Rows from block 3 of a small multi-label image tagger, named by matrix and row number. Rows with one number belong to one channel. Each number is 128 + 32 x the weight over its row's rms, rounded and kept within 0 to 255. All counts start at 0. Numbers have three digits each.
After each channel's rows are labels from the 100 images, of 14848, where the channel reaches its highest value: "peak on" is the class under the peak. Only what is clearly more common there than usual is listed. The data: rosettes with rotational symmetry.
# c3: 3x3 conv (model.blocks.3.c3.weight, 128x128x3x3, each kernel summed), inputs 64-127
# c1: pointwise conv (model.blocks.3.c1.weight, 128x128x1x1), inputs 64-127

c3.63:150165137127139147143091096096161121118122113120124071133105124160095112133096136158157082125161076111134124164100101173120060104131127157129144092148095118105086129067128132057142103146085086
c1.63:068079077134177117162068125099164130091204127102184130099164104141172118111072111117167074124155111201161071101123100141168166110132048107128159150139101107123135141096136085155090120108103141
peak on: backdrop

c3.127:116119120099120111138136102126128098105090144087060126167080116158077163132146103139125110124121110085160142129105055090089068175126147124145112086117128146106096146090156143050096109132140031
c1.127:077077081115180118145129160094060113044161079084144107080136041180153121096122100094150093167179144158200106141135127127122153107128071119121109127115102180108207103171129113141084114125126115
peak on: backdrop

c3.59:093105101116127111148149116100097123052071133107071089134097055168083118080200141109215068086150125088150153116126127127088134123076134096118123121082160098168123126116127095128061115132140141
c1.59:124108144153091144119149140000123179093127111181114078123164095131096037114175197123134152125166120147103143140063165167124127096105113121088131121126169144166134124135071107073095123131162106
peak on: rosette

c3.70:103190125103117102057084119118151153110110150125107125116095120109093100122124143115080138125136101125000105103077101115098118059103142126112133145089110051183088115128135134113127151112118121
c1.70:119109103134115121072107136146128163092085184128077103141148097143118160155115059144106139138062144177083181109116144124125109128090149151145102142097154060197106151098171137140106148154196177
peak on: backdrop

c3.11:116164146124110186064131127052127157104112080134117119121143127121131144106067120120139111141127178143182091146099163119167125118103128147063110140170118131154118160153141128138148194126142169
c1.11:142111145106120136135181094198092066107133126088079122167136140165116152161049103135122106116096174061132161124175124086124139186094119105120129124116083071118077150119159116139102093151129162
peak on: rosette

c3.53:123117085136106075082089092058160117130132146144123114093127099108073102135146154119150131102100123096101167121106116135067154154125163092115147130154123162151123111168118109029115150097150076
c1.53:124068135126121100103087188042125102105122137104131087034132136092069163057150131109142123131117132157099093118138152149109158064126102141108132132194143135092105133159121143095160144156154114
peak on: rosette

c3.65:139000128082150085154135114104043084117130084158111115097108097148122106117137102076153126097181138069132105112190091099091116168156090106160125113128128137040104116112086087126102100168111150
c1.65:131177175091089128146094069048144099139074146158119092089089156131158104157097175047137128078085119082135065160129125137133065145069188104140149126137110086126085117123086138071173082130077076
peak on: rosette

c3.74:103097168085111117152075144019000139108083092131119101078143106104138137151133096106141097109153120112168097124092169125161086135082115106111103155116143105124140119135121128122113148097131178
c1.74:184175120147138126172119095089090089161117176142068083166107114138104135163110118133133120065107092032107183136094141150088095168150157102194163132137104175089103114139074125057159119161090067
peak on: rosette

c3.98:107087064083125063105146144063140175099127172128094132171101124116109123142184132133105091132085150124033132122085076100071105105102111140134120154080161089146080113128126139068142094104132124
c1.98:175130140083102126161151108066117105113109129118097083174112134099131115104122138106049110128123099136132209146138110045178136123176063120152141107109139120075118110147076136119128096160118163
peak on: backdrop

c3.82:149122128133113187144107111136120132119100117112117108118131128121141099125089123109097124136067096125127096110091055025142132087117106130122098109005142090088053147100085136118139105069112106
c1.82:136096110115181107121100137104093131140127139104125126128118141147099078154130123077128128144083139098101094090112063142134148138155126112165153170030123092031054095080158143149150083168160119
peak on: backdrop

c3.30:124146182132127193157150137119134125097158122100167135139129149078130126097141129093115151118105154150085133134078062065173131085133104120104105136051129141090087084138102143110131169095120079
c1.30:156132125096148127112151130144102138082118152067132104150123136080083170142181109141100135128111160118097157111128080120148112146093119108127099136029118081120083108139174121124084116160133151
peak on: backdrop

c3.43:161120149091098069123125138112099080117121106099152125071112107109118110073109118109151139126124084114117144149194126111090059075130116160192070112133101152101136059072100153151133119176093125
c1.43:075113163049114074105137151104071115156137078140147142071104102150170071116134115107155118167134086175154052147170137146168072071126129150149145140109117066119179120104102137125085126148163119
peak on: rosette

c3.117:117139147130130147154110128129104112142132073183129105100146127148134123118057140149138095126155139136171108141142154148159082138115133160093145022114134173155153120030137130125167050102145105
c1.117:122131096106125153105142103147071110080122106122115124139163123114154108132052132130150100111103153118143131130130147162126091136088110094101095045099106105147104083060136107129114011073129145
peak on: backdrop

c3.45:109149187101066089172086141129088156126099170092114107092136086132124188133133155162086161175134131171095092137130097075143069074072123156146079089076171084138093104146139147150156116123136126
c1.45:107125133120203131147199119167137101162119133121124128116135154120159208099148141118067109148109144148135110146146103112103109123132051103182129087077112123050070141106130074176093107178104155
peak on: backdrop